Weights of a small image captioner.
Model: 13.4M parameters, 40-pixel images, encoder arch convnext, encoder norm layernorm, encoder activation squared_relu, encoder moe soft, encoder num experts 8, encoder patch size [2, 2], encoder depths [2, 5, 5], encoder widths [80, 160, 320], decoder width 320, decoder layers 6, decoder norm rmsnorm, decoder activation swiglu.
Training: normuon at rate 0.0034, 7300 steps, batches of 128.
Rows from block 7 of the image encoder of a small image captioner, named by matrix and row number. Rows with one number within an expert belong to one neuron, the router's apart. Each number is 128 + 24 x the weight over its row's rms, rounded and kept within 0 to 255. All counts start at 0.
Before each expert's rows are labels from the 100 images, of 14976, where the router gives the expert most weight on average: "responds to" is what is common among them. Only what is clearly more common there than usual is listed. The data: small charts drawn from random numbers.
# router: slot weights (encoder.blocks.7.mlp.router.weight, 8x320, trained with AdamW), inputs 0-319
# up: expert up (encoder.blocks.7.mlp.up, 8x80x320), inputs 0-319
# down: expert down (encoder.blocks.7.mlp.down, 8x320x80, transposed), outputs 0-319

# expert 3
responds to: dark theme; line chart; dip in the middle
router.3 [ 89  77 211 101 187 111 110 118 112 141 107 103 159 172 106 135 113  86 135  77 150 144 132 128  95 143 128 135 140 135 123 113 117  94 148  99 126 119 144 151 131 116 130 117  49 102  77 156 182 141 111 124 168 125 123  77 135 101 121 136 118  99 118  86 135 153 118 120 119 109 198 140 112 147 142 123 156 124  99 105 156 107 104 118 134 147 147 102 110  92 153 152 142  97 117 154 174 119 103 120 142 118 148 143 101 104  72 127 131 112 120 110 130 115 146  87 154 126 151 147 149 109 171 178 150 135 152 131 132 140 131 161 111 114 158 146 135 120 123 152 156 112 132 155  91 134 138 121 142  95 146  91 131 143 179 137 117 120 178 131 173 121 136 157 119 113  86 114 139 117 145 131 154 116 123  85 163 103 129 136 147 141 161 123 134 140 143 144 151 154 102 123 109 150 122  97 110 136 171 122  82 129 137 100 151 156 135 151  94 129 106 134 146 142 172 143  98 100 139 101 130 102  88 106 137 104 133 142 166 114 136 145 130 148 174 161  82 102 144 153 142 108 128 134 122 167 130 152 113 168 102 142 114 110 149  88  93 110 139 169 138 155 116 141 129 103 132 138 119 151 133 110 140 122  82 135 136 105 127 131 115 157 144 107 125 127 161  94 154 141 122 149  97 129 108 132 116 143  62 144 126 136 142 140 134 108 112 134  90 151  82 140 152 140 117 131 119 149 133 124]
up.4 [ 99 183 110 135  53 144 139 123 145 139 129 122 132 127 108 128 106 134 138 109 158 138 138 120 118 131  92 142 144 118 187 128 130 190 136 129 143 159 106 135 105 171  86 145 102 111 157 174 119 142 134 123  85 112 119 152 130 155  74 162 143 134 149 104 127 130 112 129 118 108 116 154 147 133 165 160 103 109  57 100 142  87 123 131 136 157 155  94 166 102 112 114  91 131 127 113 111 108 137 120 158 122 153  88 125 193 153 126 136 137 158 111 158 155 162 146 126  97 135 127 158 156  96 115 145 104 114 108 178 118 162 107 166 130 135 163 139 135 122 119 136 121 148 147 124 102 107 136 118 116  93 147 131 142 147 153 115 153 145 144 125 185 132 158 102 141 145 141 111  84 110 136 145 148 133  79  97 125 127 132 166 125 129 116 147 106 145 180 166 135 144  96  93 169 166 114 111 132 102 162 125 132 141 107 120 115 119 135 137 143 138 137 123 133 120 121 117 146  65 134 111 110 151 188 143 140 143 123 116  96 120 127 170 145 144  98 159 145 138  77 125 121 125 125 128  85 151 104 153 122 144 158 155  63 163 127 132 112 137 107 162 113 123 134 129  88 170 145 117 113 115 113 141 124  40 126 113 139 134 107  96 124 108  76 134 149 122 112  96  85 130 135 127  97 110 105 129 132  90 144 145  94 132 113 116 128 131 125 108 123 145 155 103 141 108 121 110 117 124 120]
down.4 [145 106 160 166 177  81 101 139  94 158 119 155 131 127 129 157 116 134 101 130 152 180 122 142 125 110 110 171 125 144 126 141  84 106 109 142 137 101 164 113 131 138 125 145 122 136 127 141 128 136 137 165 118 144 151 105 131  99 155 175 155 148 138 131 125 144 103 160 104 102 184  69 105 142 143 138  89 147 146 158 155 112  98 167 119 116 131 118 109 140 115 102 127 162  94 110 125 159 144 171 109 149 134  97 162 126 130 138 124 108 180 116  76 114 109  62 155 117 109 128 149 127 142  61 160 106 139 158 151 141 139 142 162 147 163 136 114  97  97  85 142 159 131  93 141 118 149 106 127 141 105 107 147 116 102  97  77 129 134 133  87 120 129 116 100 100 152 158 141  78 141 139 117 185 171 156 110 126 129 146  97  98 151  85 124  94 129 138 109 116 117 123 129 123 117 112 162 149  98 119 131 108 131 131 145 145 108 141 149  90 133 142 134 138 118 115 126 108 127 143 119 104 146 106 152 143  93  99 137  98 111 114 111 123  89 115  77 159 119 129 129 154 130 146 124 120 105 137 144 121 142 104 149 160 142  86 113 167  97 118 105 141 116 129 131 147 129 105  88 123 120 120 143 115 182 106 124 104 112 133 127 125 113 103 128 168 154 121 169 154 140 183 132 118 141 128 102  73 153 173 120  89 133 157 128 169  80 133 110 134 145  99 136 151 111 134  81  90 114 111]
up.5 [122 158 198 169 117  68 138 121 120 140 155 116 133 135 122  85 133 149 151 156  86 134 115 104 135  96 129 161 111 104 130 122 123 112 108 154 114 117 107 122 134 111 181  74 122 128 136 125 141 126 127 124 128 142 175 191  91 181 147 122 116 114 119 117 113 136 116 131 143 126 134 111 115 121 160  99 137 108 119 136  98  99 124 118 125 177  94 136 156 116 113 145 120 157 147  92 153  84 135 202  48 104 115 124 129  67  93 125 122 170 154 119  86 147 147 126 156 133 108 128 190 137 106 115 123 157 154 111 169 131  91 128 110 123 132  68 110 110 133 122  92 143 145 134 131  93 134 122 123 146 157 175 115  84 185 142 160 128 118 116  95 157 126 141 113 121 141 148 147 113 118 104 115 122 106 149 121 107 112 118 126 179 110 119  99 133 120 162 101 126 108 173 153 143  82 138 160 121 122 140 103 117 148 121 117 115 142 101 107 126 184 112 119 143 122 112 140 150 156 145 177 162 144 148 155 121 163 141 104 126 120 140 100 123 150 129 163 160 138  88 135 140 143 134 102 103 164 154 127  83 158 110 172 110 123 152 135 130 140 150 136 151 118 110 131 169 112 135 124  91 128  84 117 127 108 138 140 152 136 102 100 132 121 123 132  83 124 129 112 143 152 136 143 112 130 108 105 115 156 115 115  82 112  94 107 143 166 139 131 128 107 149 121 172 112  99 122 143 115 127]
down.5 [130  90 116 123 108 161 121  99 149 119 149 109 151 131 154 118 172 123 151 146 161  78 141 129 157 113 158 129  92 143 140 111 131 162  69 128 196 135  84 166 127  71 139 124 132 140 143 133 111 102 140 125  94 140 148 143 114 144 139 111 149 115 104 106 114 157  89  96 143 168 171 141 116 151 139 115 128 136 143 100 118 122 133 106 119 170 127 124 138 120 129 143 122 113 143 133 120 126 101 134 100 162 129 119 135 134 103 126 122 132 128  80 130 155 119 110 107  94 109 135 101 117 145 113 127 103 159 146 155 147  93 121 100  87 130 139 163 116 120 107 133  85 121 103 149 128 155 125 134 101  92 144 104 170  88 110 148 141 111 151 138 148 176  71 197 122 102 106 123 117 122 165  73 109 109 128 137 107 148 118 126 103 172 148 103 131 146 134 149 109  87 142 128 159  94 118  90 181 129 102 125 136 150 137 149 114 201 132 163 109 119 135 139  88 136 130 140 121 121 131 129 130 132 115 124 127 137 151  98 178 129 155 114 207 109 159 156 165 106 144 125 110 128 104 133 132 114 112 145 163 172 122 178 108 159 146 142 117 135 138 122 131 109 150 142  84 162 126 141 119 155 131  92 146 125 143 196 107 171 107 134 112 126  73 157 156 195 115 135 115 116 106 138 135 111 125 143 127 146 107 139 100 113 120 138 171 112 145 138 146  98 113 123 119 138  93 128 115 143 107]

# expert 5
responds to: lollipop chart; falling; flat
router.5 [126 146 109 124 148 139 116 158 134 108 124 123  86 136 113  98 185 153 131 123 112 152 172 125 128 128 132 129 162  72 103  91 176 156 138 108 108 157 135 111 118 162  76 141 133 130  97 145 113 159 114 162 113 112 126 147 162 147 120 150 148 146 143 128  96 139 147 163 144 105 108 138 118 147  76 134 127 121 116 148  79  90 155  87 153 112 170 138 144  84  98 116 129  88  90 143 138 106 127  83 165 124 146 101 129 101  90 116 103 142  89 133 142  98 121 138 109 142 108 118 113 117 128 138 148 140  88 145 127 116  94 128 151 161 114 133 118 115 134 108 109 100 113 145 149 156 121 159 123 128 159 182 105 101 159 127 155 143 155 170 117 177 110 131 155 158 160 123 148 136 147  99  88 137 109 170 119 138  63 166 133 135 125 112 147 134 133 126 139 118 124  95 101  98 134 124 109 131 111 154 108 139  86 100 144 125 111 110 114 121 123 129 107 119 108  98 128 155 145  84 141 131 159 100 127 144 128 120 103  77 131 117 102 156  98 136 169  66 126 141 119 154 145 188 142  43 114 133 134 131  92 157 164 140 112 146  97 116 131 129 113 160 137  97 127 135 139 155 155 112 116 142 145 127 176 120 117  77 119 102 149 140  80  78 131 133 102 148  91 128  95 156  99 127 147 131 139 147 126 117 106 140 140 124 182 114 154 113 129 142 138 134 133 116 128  76 107 132 113 134]
up.4 [128 114 146 166 107  93 164 145 121 125 121  90 119 166 118 119 135 121 149 174 157 161 143 131 125 129 132 106 123 152  93 111  94 198  89 118  73 128 164 156 134  88 150 108  97 126 129 127 113 154 122 128 155 103 126  98 151 115 149 134 120 113 165 113  97 110 112 155 115 157 120 113 114 101 179 108 140 142 103 135 159 148 128 134 136 171 131 116 108 142  82 100 114 134 136 129 107 135 109 140 118 142 125 121 169 112 105 132 152 132 156 128 133  85 111 114 172 153 145 116 174 130 143 168  78  91 100 110 137  99 133  76  89 146 115 109 134 171 150 115  98 131 127 112 139 173 111 127 160 119  88 126 124 128  94 145 172 137 106 133 136  92 170  97 124 101 127 141 176 150 153 135 114 123 119 169 119 164 158 170 116 117 134 163  80 150 129 129  83 144 133 114  80 115 107 124 124 141 158 132  77 137 127 100 135 154 122 140 143 129 129 106 139 126 141 132 134  94 118  86 140  92 137 142 116 112 134 124 117 114 143 162 132 131 135 136 110 171 147 144 145 152 161 108 119  99 144 130  91 178 101 152 131  88 130 118 122 136 115 110 136  94  91 148 126 177 136 156 139 170 103 154 127 150 110 147 151 117 161 113  89 117 112 168 144 137 138 103 147 177 129  97 127 146 132 119 157 160 117  81 162 152 131 111  60 172 119 121 124 132 125 105  98 151 113 116 100  81 128 123]
down.4 [ 86 113 138  98 145 154 202 106 133 132 126 149 170 142 138 136 110  89 102 147 110 109 162 117 146 114 140 123  99 125 150 113 144 125  97 128 134  94 125 127 137 140 138  84 130 145  89 154 118 106 131 124 123 110 123 102 148 160 149 146 123 122  97 104 192 133 154 156 175 145 100 162 153 136 112 153 136 125 135 100  99 112  96 165 122 124 135 135  76  80  85  82 106 155 119 100 102 117 169 109  95 181 137 143 117 141 119 137 130 125 152 100 163 126 135 180 115 122 191 132 119 159 102 121 112 164 151 130 149 117  89 128 139 128 118 105 132 146 146 168  90 110 160 153  91 156 144 120  90 128 149 119 106 139 126 158 121 143 119 111 136 141 103 122 104 123 125 118 115 158 147 125 123 164  93 141 164 135 194 109 112  88 151  91 109 145  99 150 153 137 154 165 109 152 121 116 124 156 112 123  98 102 143 167 126 106 143 101 121 117 158  51 111 147 140 153 143 129 109 108 149 137 127 124 120 150 156 178 129 151 133 111 156 110 107 145 127 118 127 158 129 156 156 134 107 123 152  91 142 109 117 102 132 123 124 174 114 157 126 125 160  96 138 117 123 103 127  98 171 159 151 121 114 145 114 142 137 118 104 154 134  95  73 168  82 119 142 131 121  96 188 134 156 115 155 113 133 127 140 120 160 143 125 112 140 140  83 126 144 168 112 118 148  99 168 109 112 142  97 124]
up.5 [189 134 165 157 111 106 133 119 146 135 211 123  97 108 114 117 168 159 165 168 151 105 128 171  92 161 132 110 113 159  88 104 142 127 118 122 128 147 113 108 111 116 106 106  97 110 128 142 100 141 150 104  87 153 140 138 129 108 189 131 125 133 114 126 113 121 130 149 175 154 131 143 145 148  79  96 117 108 128  93 129 107 150 155 117  40 110 118 114 113 163 118 135 133  99 127  89 132 158  82 128 149 123 132 125 168 144 143 161  67 125 151 140 145 136 157 139  98 138 127 117 125  98 115 158  53 147 141 130 181 128 128 160 124 142 134 134 185  98 159 148 136  93 128 132 109  98 144 132 155 142 124 131 160 175 134 120 107 127  82 132 154 113 135 133 128 132 121 130 120 125 124 126 107 110 116 104 127 113  75 135 132 138 120 174 110 101 103 115 127 111 120 117 156 103  94 161  98 110 183  61 121 122 100 134 157  92 109 146  86 111 154 100 138 136  76 112 104  94 127 106 126 114 131 123 108  96 120  99 162 126 150 151 138 110 161 147 113  98 132 140 138 138 124 150 150 112 127 114 122 106 168 132 133 156 140 150 134 139 113 111 119 108 165 132 138 142 149 116 110 131 138 104 127  98 157 116 143 150 136 162 133 132 167 103 133 105 137 129 147  78 102 137 146 149 137 128 129 174 141 103 127  95 138 177 170 149 111 159 127 140 114 126 111 151 122 148 122 122 107]
down.5 [115 152 122 153  96  80 156 104 126 127 142 116 104 122 152 142 155 115 116 107 159 161 126 134 159 150 169 126 133 130 140 134 130  87 147 105 143 137 115 131 143 131 169 133 133 144  92 154 145 109 103  73 151 108 135 145 161 102 161  95 136 100 139 131 141 157 137 128 159 133 136  70 132 139 132 157 136 145 113 133 193 122 126  92 111 115 154 154 183 113 129 110 116 139 125 135 142 137 124 144 116 139 133 122 148 152 119 126 144 138 119 145  97 115 116  79 114 170 130  98 137 114 171 157 118 105 139 136 123 130 109 137 115 155 145 128 115 172 143 124 125 117 132 131 164 105 163 160 138 147  76 125 135 125 131 169 173 112 137 101  95 161 126 146 135 172 143 136 106 160 108 163  92 159 130 117 165 116 122 160 100 111 103 134 132 116 111 157 127 119 119 136 145 139 136 132 129 146 105 132 188 117  88 119  81 157 119 152 127 139 119 165 127 136 118 120 112 109 155 120 124 147 101 132 160 153 156 129 121 124 147 128  72 136  95 119 123 112 152 165 133  84 139 114  74 123 182 137 115 151 114 149 151 136 118 124 119  98 102 138  80 109 112 163 156 128 151 127  86 122  92 137  97 171 155 134 154 140 141  31 131 122 134 167 127 148  73 177 144 114 119 141 127 143 114 140 118 175 107 173 151 124 133 140 150  76 182 149 164 160 104 132 153 139  99 158 147 137 127  77]

# expert 1
responds to: bar chart; dip in the middle
router.1 [105 162 151 155 128 111 147 132 132 142 155  98 134 143 148 126 135  85 127  65  95 104 149 106 123 111 132 103 153 156 129 107 129 155 129 106 118  97 159 105 125 119 130 100  97 117 112 123 104  77 161 142 143 146  99  86  79 131 118  97 135  94 163 124 142 144 134 142 137 125  93 108 126 144  95 145 160 117 148 146 127 109 107 158 124 113 150 165  97 146 161 121 132 205 148 117 157 159 139 158 180 136 175 136 151 156 125 164 143 121  97 135 141 156 130 115 150  59 145 165 117 146 122 168  74 153 153 119 177 137 135 114 147 160 149 158 156 140  94 110 136 127 124 106 145 150 150  99 140 123 103 140 107 103 121 122 144 150 153 136 137 116 135 141  81 130  89 128  81 126 134 110 110 121 119 135 135 119 102 143 149 130  71  96 122 125 130 161 103 163 108 109 108 124 110 139 180 168  93 145 114 106 106 123 106 141 109 158 134 107 130 145 114 120 145 118 127  99 120 125 136 121 132 161 132 137 103 144  88 115 141 102 130 134 109 142 127 125  96 158 121 109 122 111 127 101 113  84 151  96 136 111 105 138 189 105 102 123 148 123  97 143 165 151 154 182  95 151  81 154 116 117 113 144 128 139 115 154 150 149 107 139 116 109 143 140 132 114  91 139  77 131 147 113 168 149 147 105 135  71 158 187 133 144 126 116 115 126 158 158 146 148 131 124 161  64 149  94 117 132]
up.4 [135 122 157 106 151 106 112 138 144 173 159 129 106 101 138 150 103  63  89 148 171 127 150  94 119 113  94 185 134  98 139 132 140 177 107 126 163 156 167 126 142 143 110 179 125 118 149 126 124 179  58 128 111 118  85 137 117 116 108 134 152 119 136  87 108 133 117 188 168 116 158 117 166 120 136  94  80 139 145 133  79 133 158 104 107 141 106 124 122 117 118 130 116 123 162  70 119 113 131 155 104 143  86 143 159 129  82 132 141 128 158 131 120 104 160 120 180 132 143 132 158 144 116 141  81 147 127 137 112 168 101 118 125 134 124 158  95 143 107 130 124 144 115 135 109 137 102 114 136 173 129  86 128 132 109 147 116 150  72 148 134 166 127 135 135 103 116 120 149 113 129 138 126 138 160  66 115  98 134  84 137 128  98 123 156 122 146 134 144 144 131  93  99 157 112 162  98 132 172 130 146 162 129  99 129 132 139 135 128  82  91 109 177 141  76 135 155 129 110  98 141 140 134 128 116 121 171 153 144 156 122 105 100 123 114 125 177 142  97 166 106 132 171  82 121 172 107 153 126 102 118 156 138 126 150  97 116 131 129 117 147 145  77 149 142 118 119  90 114 115 129 169 133 131 129 149 146  85 122 107 138  88 152 134 114 120 165 139 114 136 137 121 101 150 105 158 121 140 113 132 114 146  97 121 121 121 137 111 115 118 153 172 145 159 136 120 138 111 128  99]
down.4 [138 142 141 129 172 135 141 132  92  89 168 113 145 152 137 137 139  95 144 118 119 131  64 120 119 110 132 167 114 190 121  94 100 127  86 103 136 182 110 136 180 100 101 123 108 124 156 120 143 158 137  99  94 125 130 103 122 131 126 131 159 157 132 126  78  91  95 143 138  93 171 131 128 120  98 146 149 135 140 126 124 161 156 108 133 144 135 164 115 110 117 135 119  98 143 134 122 123 131 115 112 159 173 120 167 140 149 173 147  89 153 149  90  96 129 155 119 129 130 142 111 128 123 152 153 131  92  86 164 113 108 213 102 168 110  90 116 141 136 130 112 103 141 143 118 110 131 160 122 133 130 113 129 102 122 153 172  94 136 106 140 168 132 123 113 131 165 150 141  84 122 147 139 104 172 102 126 133  93 125 130 139 106 119 139 157 132 151 131 139 132 121 138 201 121 130 150 136 133 148 127 144 139 174 134 135 125 114 111 112 106 114  88 106 112 113 127  99 144 119 144 109 143 115 127 153 137 135 153 150 125 103 150 104 115 144 132 153  82 100 129 113 124 143 112 106 108 162 169 134 121 100 116  85 162 137 157 119 141 175 151 133 149 126 134 106 130 138 118 164 104 118 144 112 118 109 134 106 116 111  95 134 142 169  78 109 108 121  85 103 117 128 113 175 116  84 164 149 130 158 140 109 111  89 145 155 162 133 193 144 131 122  98 131 153 125  96 143 199 175]
up.5 [167 120 156 130 157 112 111 151 121 165 169 135 141 188 109 146 111 146 102 142  75 118 142 144 113 109 130 127 104 182 144 136 151  61 100 121 117 130 135 113 140 138  75  91 202 154  98 132  98 130  89  81 117 134 114 141 152 120 162 117 115 167 119  80 131 150 134 119 122 123  78 144 151 169  68 140 144 143  81 148 110 135 107 169 113 165 123 124 130 117 140 159 122 141 124 123 150 135 131 117 140 115  96 138 138 107 137 152 139 186 117 123 112  85 149 126 118 126 118 184  90 117  86 139 109 114 113 133 119 148  95 118 122 151 105 124 150 151 129  71 132 139 131 120 124 121 150  93 130 143  95 125 124 131 116 150 120 122 142 132  85 165 132  94 130 133 132 142 123 101  82  81 119 136 125 162 133  98 143 179  99 171 100  97 171 153 119  93 132 120 123 142  81 127  99 137 124 115 153 134 127 109 121 121 108 130 151 131 160 144 133 128 102 122 186 123 113 145 135 147 121 122 117 141 135 155 155 134 143 149  99  91 162 135  82 114 184 146 113 171 162 142 142 173 144 128 151 147 156 135 113 126 155 155 140  97 145 132 143  99 120  93 112 132 141  79 122 131  71 130 151 110 127 136 179 147 136 129 152 112 161 135 121 151 107 110 151 150  74 121 158 133 140 113 136 130 100 116 126 145  96  91 146 107 122 126 150 125 139 140 106 112 101 124 139  94  91 126 125 146]
down.5 [145  94 141 153 126 132 120 141 172 108 112 128 138 130 156 123 148  83  96  98  92 132 144 148 136 143 123 105 102 127 137 110 156 128 154 106 141  95 139 167 159 146 136 155 146 114 132 114  85 114 108 134 167 106 139 134 168 146  65 126 105 150 151 127 200 160 104 111 153  95 116 169 116 121 138  95 158 142 131 136 101  91 124 104 109 112 137  96 143  70 126 134 136 108 159  76  91 113 132 135 161 120 119 141 116 117  90 193 151 121 130 104 115  97 118 135  85 134 142  95 150 107 174 116 108 144 115 151 102 151 147 136 130 124 126 112 146 118 165 118 137 134 102 170 101 116 168 130 113 172 136 152 104 156 176 157 155  97 100 162 134 136 122 106 119 130 125 134 132 115 116 129 185 109 113 110 119 149  84 152  96 106 138 134 119 122 124 140  87 134 123 136 120 161 137 127 154 121 165 135 163 124 123 127 111 165  69 132 132 119 139 170 149 109 125 152 110 127 149 120 171 111  96 137 141 138 130 137 180 101 159 125 111  77 135 115  94 134 188 116 150 103 124 117 134 128 116  82 145 111 129  68 143 108 139  87 172 132  86 111 166 164 111 143 109 146 163 116 140 150 116 141 134 121  97 123 126  92 127 152  92 154 155 176 106 118 108 103 130 124 157 128 115 131 143 113 139 182 159  95 123 129 144 125  87 106 144 118 134 107  94 127 137 112 142 136 118  84 107 125]

# expert 7
responds to: one colour; line chart
router.7 [144 115 130 131 112 133 129 123 118 137 145 106  95  59 117 164 144 141 135 118 105  89 108 151  82 106 125 124  92 116 107 118 179 148 119  89 114 126 110 129 157 177  96 125 131 144 107 116  84 113  83 123 105 169 123 162  90 174 106 126 114 139 121  96 124 118 144 130 132 139  87 118 159 154 186 126 118  96 106 154 139 124 141 147 119 144 108 132 104  79 130 146 114 119 102 109 148 128 117 105 121 113 150 115  95 122 174 160 152 161 118 133 161 169 103 158 112 127 114 106  92 110  73 128 120 110 135 119 114 137 127 120 163 100 126 108  93 126 115 132 157 115 132 144 109 137 179 113 149 132 103 177 125 152 130 130 121  81  93 103 150 139 135 144  98 131  82 111 130 135 115  94 147 127 149 122 155 132 122  84 119 102 133 159 177  96 115 120 102 141 124 134 130 111 116 115 142 134 136 112  85 141 130 194 133 132 138 119 144 121 123 145 104 180  94 121 151 124 131 113 116 111 173 150 121 107 120 138 117  98 113 125 110 150  95 108 152 161 179 155 132 184 151 109 137 111 126  68 137 135 133 114 119 156 101 124  76 146 125 110 134 116 114 122 138 133 142 113  85 115 142 116  81 121 132 143 154 146 162 149 156 110 164 137 106  77 114 154  82  82  99 125 138 147 128 138 142 145 144 149 104 103 177 157 155 101 132 113 155  88  95  83 122  91 138 147 167 117 105 162]
up.4 [166 125 165 124 135 136 122 150 144 123  98 135 114 109 144 129 136 143 124 145 101 125 153 115 129 131 179 116 148 103 107 125 116 126 146 195 102 137 100 152 150 138 104 118 176 123 103 133 126 125 142 135 104 113 130 147 116  72 193 130 126  94 122  78 136 124  98 112  92 103 132 149 133 117 134 167 163 136  93 125 130 125  95 109 116  88 122 124 180 152 166 157 152 104  96 139 120 130 116  73 113 124 138 120  90 125 113 131  87 127 103  84 145 153 105 153 128 113 162 102 123 147 156 148 131 156 166 134  95 141 158 127  87 115 129 130 107 147 124 160 148 174 133 143  75 140 122 133 101 130 166 178 127 116 197 119 119 151 163 136 134 126 145 133 107 158 139 146 152 143 168 124 128 104  87  71 100 126  94  88 134 126 116 139 114 139 118 133 165 119 114 165 129 134 104 131 148 102 126 191 124 114 136  92 151 146 110 125 169 122 139 135 139 129  94 108 160 137  78 102  90 125 134 151 133 149 133 120 122 126 146 137 113 120 173 170 125 130 162 149 123  83 135 179  89 104 127 145  98 122 120  70 155 181 119 139 113 123 125 120 151 144  90 107 161 122 125 121 118  92 129 130 115 117  67 155 134 114 109 134 111 110  75 104 141 144 105 123 142 104 134  99 142 156 111 128 113 145 103 130 159 115 183 122 159 161  99 110 137 119 141  91 104 109 152 151 132 127 139 140]
down.4 [137 153 155 103 105 118 145 127 113 144 102 103 140 142 154 148 159 135  98 189 149 161 112 143 132  93 114 141 132 147 129 123  84 120 135 131 141 100 170 138 134 112  98 175  76 141 122 171 103 140  97 138 123 144 108 139 110 128 102 137 123 114  89 114 149 137  84 145 150 109 156 127 146 110 161 157 104 151 137 131 112 162 142  80 167 119 112 182 109  74 114 140 135 142 148 146  97 120 131 153 181  67  96 111 103 134 109 172 106 133 170 132 145  68 133  73 126 108 130  78 131 105 154 141 106 146 137 153 141 181 101 153 133 128 150 155 189 143 155 120 157  85 144 130 108 120 141 116  98 153 138 114 127 120 115 131 158 125 167 124 120 129  94 125 163 139 165 123 140 138 125 146 134 136  95 150 157  93  91 101 108 108 150 120 112 149 163 150 131 144 131  92 108 147 148 142  74 149  90 133 115 124  87 111 150 123  98 134 165 107 140 152  90 133  93 137 142 180 150 102 138 152 116  97 158 140 114 133 163 113 110 153 130 121 115 143 114 162 133 139 117 116 124 111  89 108 117 145 137 133 126  98 116 162 119 130  88 135 109 156 150 174 129 141 133  98 112  95 131 136 162 145 149 146 139 131 146 166 154 121 115 126 141 125 105 134 144 148 112 153 146 121 114 110 119 154 139 136 182 110 115 163 108 104 133 163 102 114 137 173 120 174 129 135 105 150  71 110 111 151]
up.5 [157 146 108 110  65 129 135 107 137 150 158 141 165  89 165 105 148 120 144 130 134 141 151 134 155 126 159 155 111 101  93 135 110  93 131 160 149 141 142 159 140 122 138 117 138 163 134  70 139 161 192 143 149 162 128 141 129  97 136 147 121 114 108 100 113 125 137 148 116 138 139 146 151 119 103 147 119 109 198 119 126 120 140 127 157 115 154 127 168  95 118 154  98 145 130 133 162 143  86 152 123  77 126 116 144 111 171  89 153 148 127 135 130 109 137 145 132 124 110 117 143 129 146 116 141 133  97 160 124 100 104 130  84 140 116 129 139 136 122 122 105 118 123 139 137 149 141 165 113  85  85 114 127  97 122  97 129 142 103 115 124 113 108 153 143 133 136 125 166 103 144 172 136 122  98 108 146 119  98 101  34 104 163 109 129 119 172 111 120 127 128 142 133 132 120 154  98 132  78 109 157 152 136 209  86 139 154 102 129 112 113 140 132 136 169 169 131 167 144 105 124 160 119 166 108 165 151 134 126 107  98 153 151 101 118 109  82 100 145  99 123 105  96 165 113 114 120  76  40 115 129 127 134  99  96 130 162 136 111 132 118 120 157 134 119 129 129 104 162 145 125 138 129 127 116 138 128 150 118  97 117 102 151 140 144 141 156 136 108 113 165 117  76 159  94  99 107 118 135 171 176 154 116 145 104 135  96 114 130 148 162 123 130 121 138 111 129 117 128 102]
down.5 [124 158 115 105 106 151  98  84 136 141 125 113 121 110 144 128 129 122 133 148 155 139 121 125 159 162 181 133 148 149 140 157 102 136 103 120 109 121 152 105  85 125  89 185 100 190  98 180 108 104  73  97 116 161 141 101 138 140 116 137 126 121 148 119 166 107 116 147 153 122 126 173  99 153  97 167 135 127 116 149  94 165 132  90 163 145 100  98 133 115 118 124 129 143 130 103 150 121 133 132 124 131 120 152 105 140 124 110 158 122 132 157 127 122 152 151 161 124 154 131 105 116 183 170 124 160  82 145 126 137 140 143 141 116  89  85 132 116 113 128 107 165 160 140 155 131 155 122 141 105 104  91 133 160 145 168 132 167 147 146 148 136 111 129 136 122 112 129 148 130 102 111 165 125 147 164 121 120 125 169 124 172 125  92 138 118 153 104 117  79 106 142 109 154 144 113 117 142 123 111 150 110 123 118 114 186 101 178 156  81 150 132 128 130 113  84 155 108 125 145 121 121 176 145 114 137 163 179 150 136 147 174  89 156 122 119  78 111 129 194 139 132 125 137 111 142 126  84 149 109 105 139  75 116 166 123 139  83 144 129 145 130 161 116 153 137 147 159 126 109 135 149 112 170 125 123 124 120 129 152 136 137 140 140 113 123 151 101 161 129 167 124 154 114 151 155 154 130  97 116 121 136 106 150 159 180  97 140 118 121 156 129 148 100  88 112 181 102  93 107]